From a checkpoint of a small image-text matching model.
Model: 7.89M parameters, encoder arch vit, encoder norm rmsnorm, encoder activation swiglu, encoder moe soft, encoder num experts 16, encoder layers 8, encoder width 160, fusion encoder width 128, fusion encoder layers 8, fusion encoder norm layernorm, fusion encoder activation gelu, fusion encoder moe soft, fusion encoder num experts 64.
Training: soap at rate 0.0023, batches of 128.
Data: trained on rendered made-up planets, 195000 training examples, 10.1 epochs.
Rows from expert 53 of block 3 of the fusion encoder, named by matrix and row number. Rows with one number belong to one neuron. Each number is 128 + 32 x the weight over its row's rms, rounded and kept within 0 to 255. All counts start at 0. Numbers have three digits each. After the name is the row's rms in percent of the matrix's.
# up: expert up (fusion_encoder.blocks.3.mlp.up, 64x64x128), inputs 64-127
# down: expert down (fusion_encoder.blocks.3.mlp.down, 64x128x64, transposed), outputs 64-127
up.0 050:148162187167116203135124147084072142150153117128158064114100151110114110086103136146122118153110096191158120161075094126155193129174106177122130073091102126054126087128185152123149169087139092
down.0 046:140119154175165140191181148108147147102193190109082124106135144165175070130152143180119086103159114097119157109132113123140097124130122074127108126119108109120144146113123136183128105185168121
up.1 114:113154134053106102159114087192187122110115124072152183135175114152112125145156082081140173135130136111068125125157101131089088094107152088120119192144136089155087166095107082129124151144119102
down.1 095:117103148156148155155147114169113109105163080125133132173105109117112148152078133183104105112161172139068116142104163150077157090109156075128080109208068140135106157113159106156080113134130135
up.2 042:132147080128131058110153108139171176169134084206110109149144131075137088119162168119189107071146098169117136110166115063144120131185110173160141082132112137140130146121137119075170158118105124
down.2 053:141153117148119125156159197137087102060145086135152116131159072101125149151149050119130114149068055152118147158125115088119058074074115103132151138102091074143097165125112118181084100183092126
up.3 117:062167096103086156155082055155142113117122155095145146130086129141173141158154072088134168136169153083070102102180113155098100136118145080098113170091137145133122172105132076133137124158138114
down.3 099:089146125105122144099158085163104112145136092131109201125136078112105131075083109140104130127160133086073145161109155126117154066147160095091077145174115122114109193150155090164088110092126152
up.4 100:116180130139119174174134100203068077141117153071146133145137103126098158118130115127119133105119111088089079091147118136116145084101134125099099093142133152208071151176126089158083134204144155
down.4 098:124092193139126148154115104188132135089156081074108128128163066183102138126147098079141156075131121111135118107068127144071139103140177172105137105163090086151134168101073125170084142134100121
up.5 087:106125156088124152148089126142081128126143100120119104153081116131087149113126141182053128110126138118139120149080079164202159160105121125106187067142173153149135092135158132157095162120063075
down.5 068:144117141110161089126169094135120133159049120074096155169132170151125137118120129103141083043175171092094139122122181132107109196133154110099133110153120135177133151156118116116156143156111115
up.6 052:158130115152130142119102158082139169134141165140126095093153131119180113136079186135180183195122094192144099154131133095157135099151134168136097098058082125073107108118151122105110151116159151
down.6 043:155111182154181159166132116167155130132130096108164125163161136089131176096087102199117078082167125098064097109088183124080102098112149107165110138168129108141069137121174130193117148170131120
up.7 075:144083136135142096098114119137111175147104097150182103117101090072122130127044143221193110160156149138104179077107157094142138107120097136136133111100131072110121145177128121100134103151142130
down.7 087:130143145182140086140118136118169100097145161072051118085171090185148136127150081057120103127140125080119100160162151129120082120135116061103087138136105084132085192049081137134135065141100143
up.8 054:174129132118187106115211088106139160160117092125113141123118138074165127065104189133159076087114100126133152136110199129134111120099068164155090142171099103106190092099170134118144107160114144
down.8 059:175097165155106146142148109104107133101106115164131111148163109181125089187118145135102112152145123150156084114119114035128126143118129104113134143122121165080167124084086137122093116166179149
up.9 073:159107126177130127133115105089066111155175160121209098117056135124087125165090184182089045086100150147156176118093129128127139101133181126150128119136147168138180089166113164134100134119132130
down.9 085:137130114116170088112145139086206145139069105114076171152183154171155078087131136109143140101158140158161107189178140113148097118125096121180128146098186105105150126149183130082194117138119164
up.10 157:144127169114139150131147100134071163149141115160071123192147146152117112098109144118139091094134135127149076101094127093154108215125164118120167081166167155156199078176139091119093131163092104
down.10 139:163112166164125136184120165155098094095154174087117122145141118180079162170154101140097105116116167124097142097094152173093114165080132100113156076119150138207098141152070118174120181174119084
up.11 104:150153093142192155065116150096125133115105130126136129048143115127127123151141123091198114100117088134100144170142153138109115074140109131122093188153063125121087119144163121049120127128093170
down.11 104:148078123179122140142211128119133140077138134103117112120119128081119173212132124083086101123154123110125166066105103089087116154105133148133161105128152113193145116146100092169153129183114120
up.12 051:122143118142191100129172149117135105164121112179132093086182169083191086120149151112104126123152108142150117083167119115107079159096092169133076159148135099133099139122152129068128094146121145
down.12 055:178132158174190096146181097124119135070139103069097150108167112160127114176063056129091155141150122142162105124170149118112095152147117110168148113109127115090117103164141159125070164167155137
up.13 154:109131133144088114155103070144077088078070139073153186131177093157116170165113128120108133133127125099116124127112196170080108140074131078096139131183158147152131154122093106167084154150128078
down.13 126:106128155139112134117052098140087103133195095111110135101126129142137160138092188120165110105098153127105151117093140204090157137092202143067092107151188111169083124196079096122147142153096127
up.14 143:077132157162123153159105060149104087092053139102171164114123097155102157142124102154130118124122144085100177131181143167086097103117122113112096109130202194159098166155093097166129172153132120
down.14 126:099133107081132143100120085153140119152131102082127194127099185153139110058127098088131145152156191121064115146120146181142143175136149111103089153161099083134092163101130081102102135125144122
up.15 083:183094150112183102103170161101158148131116099158119137110165107092123069091108151152174118105118060177159129122075105132150138104163124138163130171080116125093142096149123140085117110103118134
down.15 077:139140152151185108133146090146084113098177198113124168159140120167126081142100156166110153105126137103107150179107182148091161127141147104143111082167166159156110142194131131105139142145121143
up.16 073:146163109114128136120161108152076118137110137118155145116190107109067122142105107115140115082064134077109105101127142126057113138092176114094100133209150088157104119114161085129116126137125089
down.16 084:144093171164098154175104149149163093070201152108108137103141145208130150151149148151170202087152126114096103098117138180075141161119167094124084099122148073156076154170114136137136154176113080
up.17 122:112109128138118118132099121109095120082089181107170127123084086149126126195119115165089171171128119153116142143125150186109109126092112091124147125113180170102109151161093136155102149095157087
down.17 150:087105070093091126092092081157140120164173114130127172075093161087152134115188126074150127167121178072092137130111109148119166151150184112084091155168133128141110152102131098099147090106128161
up.18 095:132109071129068127102102141104096148156120102114131101120110107072179149136080122127139100147077122106109120186131128147187099103096124163101175120112171145117174092114137114119081128173100129
down.18 134:145158166153181102167181104186094067106144115076097130121162095144080117141147047040135170084112104125145144092176113100072072138090140147100151104131139098177148201117122135116115101151117142
up.19 116:139128200104121168190125112143081114166171132145128087159099160196123131063148114136126150117122108143132096125078109134158130171143140163113179084095155128125150107183149115114083190119146090
down.19 122:140139116159161132145140166153140131118159117076115116160143116107123161156104107174108099088142111157080137109109164138125122152114154087101145099140072113163076126140100145185090154166120096
up.20 107:094181142119153096181162073136199116120130101125121174171101115168123150140161083103114168122167143083088162100183074088104082167105137134097135179147130110176108182094109104149105111146092137
down.20 107:101130171144170131158153098149170162136123131159116185134099124182127097068105102158126153127160175139094096167156126143162128086165105082188083163218114150101124110088180106148095135112200143
up.21 080:142118124184082119088142131102104143170120139111162122035086130084089120104101155144167155143108103156118130090110207134119185104141107139135104113064136201122116141139126137110123095122151145
down.21 068:115161084128175080081109135127112149122164120136096110101089109119174060157183137081140109132148142123117150172127154168154170140124089147106130132139112091171166085120127119061160110109057109
up.22 050:176096110113149157123112141083082157114203162130109108178140078172135099114113169165051112172127108160180093184041117124142154151130108194126142107125113109117178075105109163168135161089091035
down.22 042:148150168141143092110094129108154202125088150110121134120103056062107127144152131149084154145150054140202077175136158108154154120165138059154111128048104127089121091105158206137138114128154136
up.23 090:115129122117066070084141139110223154156105059142047115129178115111161100155089147110181140105156095134134122124167129119153107145143127162114165127097144077090140112134154134127177156171090134
down.23 076:111156108077131139131136119192130092156158128162188199120104148107103124050128094103113131120103176138043104104125117119116116128117179075111155120160122107153107171162129044126075129118111117
up.24 215:049138074108098167147085082146126090096112146086143175132094105143125155160155091141105150084111148052095151148170110179119124095138145094095112136157164191150102148124123087160126158137126109
down.24 219:068138107077106117111110078176142123168127095133132203143080144095131093063146097093173125101115203103067141115119124153125163126164167108097119152188088111139142165120136063105121091106143141
up.25 093:157145156170125096114162089146164118157122077079089128153173129104146159108154127070148049097097137072097140128162148143126067125093148150106134188151139048135172151128185113110123112162097179
down.25 135:188144176170136147184219106171075089094164148097105068139175115167091123162156109117117154100132083173178145103159120080079078157108127128126155095116139090155177163150118182138096126184115119
up.26 085:112115129168163116185159131112162156129086101146153186089186169120142070098151100124166154146143118065091075103168131117092094122133110120178067164128075173121119158103141109124130131156183171
down.26 094:092101141122144158109096138073105189149079080162124145160094169073130126095082178138125080144153141143124127129074123118168162106170099141157149133138144185065134066111149145125166145094143145
up.27 122:112131062064133136113116163100170136143160129151124102057101172086152103096171111057114168115170124139114055085140113150161197159137130154114173156138078163123110111142158104096198112105117155
down.27 111:133139044083090129074114121097145167138083071161119133114135149072148103111150114111162124118168074091200122093157092072156146113156146187131169158108103120086140100125161173118094096093134175
up.28 069:143177055093143122126103119121076129162132159129131131089129149120125103097141090105134163111132091192130117132144176133120157157138127144130108115100080115131151135105129138090134112107123180
down.28 073:127107137123087132141058128117137175103209069181161142140094096102157175118121133147123154181105139126100131137112108166091144094116128115153105120115124138097098101108140114175134089120160089
up.29 101:125165147173150089096185106143143113148144089101107127162159118126144146087145123040112056103136143102089164103157150120100079124117139153100140192151125037158164175131186110124144134169068176
down.29 137:180127177189165158186197123167143113072150137104117076124170130159105125179136100137124147072155092144153136107158143102090087099119113119162124111144122091129135152150139186153088143152145135
up.30 080:113112036089144103137139134112142151188165137157175108112103181105144069074190109111122163146153091127134128102153118117149204172187087142097145155109095131121106100108150111078191101097153174
down.30 077:155177093109126165119151132096162141150124173127104118123139169087159097085125119094152184147157067142194104104167122087142112120159136166182148129091122097088130105148154193098170100132175179
up.31 098:132155040156094137037142133144099118137174145136196134041125138067144190150135147136109113121168156193132128115135158155140208111141137121142085153150041112173153124102141132102148076136106183
down.31 099:120152110094144100112091125106180136109097078138092140157144048091115117153124118075116153074134111119200112136164174088121138110121113168128172128114081084103174118146141154173111092126109123
up.32 107:118127185094101190185104112149078115162193129111094095131095142154100107087133150144090122095142136145145122111070107126163194157141158129123146082160165156141123080138098132129124157107146098
down.32 102:153100125142138140142130138154131139096106118061124130155182119114096150171201068110097063116110128116149130094115152074105102184111161156144189112120058096156124145113154154172112110131123104
up.33 070:124127173112214126152202097096150136148116083129112149147168117107158128080123140067108101137115147105139154120112170136111089148086125157152097181168116055100177112149144146112140137156124187
down.33 086:195072172194122158170154120096121141113116183148127051134169161164135110185122169169138127121193110157183146104120131117122113149140101155174102108125128129134163114115154206117131167147175143
up.34 140:057157118106116122104076084105136115134136143107151170093136151089169125106135124112127148096160138105098116095143141160138183145175139148137101181135130204130122155181115074110165150133121161
down.34 127:115123087101125120091149090114161171174077103171149150149120145098141085096143131141149157118168103161159131116147136076173170102165139164159136149148092135079157100132214148102116107075164146
up.35 095:129147151087064155105133117136119144153150068119082121117111093100120139112096121150145084089114106137140047156104079168163144103138156152121176115143150210138168048081163125156101167146099080
down.35 077:160109128128121129131177125169136112089152121079113156171147088144088161161188067104094081126107101131119112059094095059110088138101163181119200094156050117199129129142146102166072121147072122
up.36 106:154155092118114132089127159092159156172175118157110070100136169082176111091174158076142123103165110156136096089124158129165174160143099192159154165110071169150118096125155142094126116126133174
down.36 090:143112091088108157074116123058151159164089154120146110086112152109116113156136157182115118150157086083195134081116114054141175145147143190114167143098143183105154094133130148131116135066120116
up.37 061:156099111121185094105154150108157175186129090139113099132158143100144068069121180126161160111124082180166131108119120090165149114158107239130128145113084084128152111153145159097144115101124129
down.37 037:137105099105143115108075143111115135130112098132157120155161145113129092089102197152095164145129161164190096143092155068134159124170150128128130125153053171087117118096161187159159099048129098
up.38 070:151113123142132083092150174080161166154169109151097107164176128162192115125124175112082147161117096178181147092127144078147108139131115193138140167107086083089191113089095181147160143091084086
down.38 049:098058118114102110110110096175124135161131123152130164071130154159167100137106137114205160166125155159089167099118161168073168118135178153128084148111139109129145146143187135104139107133167173
up.39 077:192112175169140130162144124073110202160129115163146097132138124094121098099115158131163108156101096139146137125068141077152155140157101177181148132088132145058163120138162145132082135106139149
down.39 069:140142081169184106169190119155128133084163167110103119159118168138179116173137128149187136114103152186073194159127127166121135176119101090125094119164154117124126153098128112106165077174128148
up.40 045:141150120090166089103174116048144150128175105158048129104161116144185094113144174114112181134132068185134114145113120093171157159128106132145119164118083122085164112101123138111186148090139112
down.40 031:148164114066178171143172153104090110138131093146167159124100101121104116065127097122093099139138129108160097183106089096206097107115121169107141133086141135113102091086108169091123055055160165
up.41 055:149086124161167142098131154101147202138137126170126093127162167089151099067120180155134113147121105141172155136104129075146151085174094211167114136115092132061144084132167204102111129063148146
down.41 043:150121162175161104152172123123135099088144144100129120118166134221136136143115095143088126142108117127172137184111130117128113112158133093116064151114116146090130114061094192145143091137114108
up.42 136:111071084118130180128106186070105140145142170184138133083128208099137105058201095073104164120119125136153106129108167131165169145174107160139146146108079214148128139086146141100125102060142123
down.42 085:085134147058095096108079134127088148151156080141123153102117093129128116111107113155183139147059164109131094093090081143171194089124148159089081111138084152077132150102156140178139079087133156
up.43 094:112127106123065117109136103154171129164099061106065119171161081113158150146141127090156079078103135111105148121123087125164084133113144160094172138139141097122199109084111127141123146171075098
down.43 136:167188141130142107165172136202114073103156131114116143157163092130084119140145067078111175104111137160106106098171137090084066140065140108088189095127090060183144186145129109152088099156106128
up.44 082:153122137107152124146148127135176130153135134123122159135125172117142090075124117078156166083233120127144075095149147092086173166156160120123121155107102136184080145150117137141185129124104155
down.44 067:085118096077063134072089129071146164159081132196184165144094156145182096115120162166144112153090172168179145177110071119172174080190108149159133168150111182100161105096107146119153118084153124
up.45 069:203094100142148105091147161114150180169156141157106098149167135081151124098118157123127051137122094200179122139092133085170115123122132172144131128111034079110180118071159192122149098089108131
down.45 055:126114177166090146143169081091076128170120167133134146144123144148156110084060126160145113092156140175162133151093134150107154143161100163108093097136131107088184127099085167111182091145162100
up.46 050:151122145177183101073181096104133190148156115146091074120144160110183133096081151158135119166144130128124181155133140090144098110155102137166107157093110085140136105117115138038161119113098116
down.46 074:197122111185163097133190128125096104062142173068103093109196122173129103221133104099129124104148102128137126133169134090104084137130169104148110093114128095126112158153108204108126104178149112
up.47 096:077139099095130124118134047132185115113155148098110164164105120164154116161139116121089132122149127116105137128181138123124099169099112107111117161167133110139135149116065081169135154153090073
down.47 093:093150139116154133151164120174128111142134108148156208142119135149103104053084097125167140103127218091081131148164148161127130066132133082127088116196138092135101173094176097120097101125147168
up.48 063:095132130090156144112158175144177159157121145200102128090162136105160081122129103109150155155180097107121086094141130160144110169168107126161094210136117108129100153083116138119137129129167139
down.48 058:096075054082147112054125076100152172170076135163161161116142171127142093097154116162118137140155150149131153155165087115170183109163149131195104153122138146098171084067169113118154098084140144
up.49 198:074101136128114184160076083155085096048073193118218198140109111145072146147124101169093144128120151123105142149148101134095142106147169077108126106161118170144104125137117104173088148117157092
down.49 174:060112075081121124087037128122137145158141081179128156141077163118167133091115148131165144139135189111047112138111163200142160132145147093119062162163114117126086132113160059097112101098142153
up.50 062:141117134104165055123131140094158172152147103190128128163127131078143078109172143136107138038081077149143110093159123086161179114136158153150166106136117155077152064164101142122143143095151089
down.50 065:143118136169113135171149154136082079131173169099167100115097112186114165131081137161128147118110102182131146113105134157113120170088139133086135066146153121194107160170070124127157189177090097
up.51 042:148097120162183116104155149120140171153148146197199128087126158116084084089088158152164112155124098170148109127102124089171118084159103174168091107120116162108097072101126133062097091079176121
down.51 052:216150146193133132158134159102118118087150167092110043167194113160106138172082117147060166150147081156183104152141142142102096124111146128118131110091144106120102129104120189161125110166154080
up.52 096:146181168152099120135140086189120088160206121160171093126175165138115102158121107165166113134192118118124109093193137072115130166100158089140109046112125113141101133124123094081179123166175147
down.52 096:117153111100136163114109170137128122095122157156146157137098084162119172118036116095104153160154135118164096205137130134160123109115143079106119106121140124099097100100121109154121104096055097
up.53 127:140177117131074177118115128149072112139174144087205131081082130165089139119089125120090195128118151136137067112134106145108175121137163126079161074160076114160122124146124117123094099145124147
down.53 155:127117121112099131110054143119129135112099115125113124159142067120091154148159096112099092104119105045139083134115145098139099130108127149103170099108103132147075114136097119179076140116082085
up.54 078:114143100134052146104071133138127116121163153090045093128111112123167151162136112135121119090124174128114097180112148155207085109104131134101180107129131109105195107114142122129111106155102092
down.54 093:173169106125199124129170124147120076124098090113096125161165135109096130146154074082120134089092108115163130098212130065089076171086129137096189103136129076183164166134131154122115104147073130
up.55 125:154099127078156117122140140124080119126126126124119105153076098108089122099083166200103130060099120143156162164083112172171158125130111162104178063181156160152164083155111133126125156110050091
down.55 076:115055130154141076146156119131137143155108125088115138090111121133140173121187139143154087136128163124107175114103088163121121088122153111075075156186108141182155138110115137152143148153094177
up.56 110:184128208096124157153126102128104140153166080130116088157091109112100128090125145124112111155128110141145115091064102091128201162107129136123133116093135141078152076152107139134092134149167126
down.56 097:151086125189178120160193149133135091089140169084102099149138164186167128183132147180102082101138164142091193091126153145127111209103081132135151107143168146212132150141135117146159141182094117
up.57 109:127166162118067131109123095154140078142172102082082123170143101147109164141133120103094081076115148120084121155109104161123114166091158127077179083133151112159178134121118081188130164192045121
down.57 119:139141131142166109160190149176138088102150076087092122179134127154127119156142109134147096046138145123087137117151151131088082181097138098098152096172123075184151171143142110138097153170082125
up.58 132:147102172115128170167150162119101152143172111168084056150124162130133102113138127133118136141159148144142057094088120092187127187109120134111128113151124179113124106160180137098073104128119102
down.58 141:141184143134129128140150159158080086129139131108115125189139124130068181144146095141086155112110141111122090091145111109090117208081140105051192065125113119185121147167092121154114172156093093
up.59 098:122154091139067098099139111150172126136120064080038106173175093140179141153137137080145099073111134133113149112147088138126076156103151161074187138152118111151184143141147114144094132171072122
down.59 129:177188143155168097166173127179087069096155156081101118134158089138091146162175070074104164083090115137119135105165138118095070146081153119100171104152156074169151187155118132144096098172083099
up.60 103:055184102108159095101103082122099096140160152101106129159079118117139146150186107121147132122146122105089158124138091202121138143119120111120111138142163141134096130148124085131169151144153101
down.60 095:109112132127092144113096067163184165148124144128130170142088134100135131117144129127134149127155191053067137147159115138157184091169191126149078121182105122102136131065141091133117063120100114
up.61 088:138144157143119132104116142133071126154161136112210134063075105159037098104086140127085142174153161170151097100089072147126192133125196136125115104159136125139094067122128117130119127138148130
down.61 111:137090155152145142116096137091153145084048107107087109133135054142122163172152105124119061090151073085140121145136148103165082095114080158156145137096147146106116114142140131149083129140102149
up.62 112:115144088122069102098103105144122115133126107103081149164157096115156150143130130062141093087117126119107130130134135121126082121100144151114164157132129087153206146132170104161129147180060122
down.62 142:185170161172127134170187120186120055103176134094117109147168118118089156143150061088114157067103103114135134086174126105075050131072126139109191113122145073174139205162110118143098129173098116
up.63 046:172141125088176060130131121082168159148143111134126118125169134129191085106138153121142177144125091191157107109091136128149157153110085174144119172103108113089164106131123160111201150110155160
down.63 035:175139123129136122129129113135129097146092146117119133112131138142098108097145079139102169158165067136213097177113150091121117155113121180145204146052119149139158137123137170137087138177126165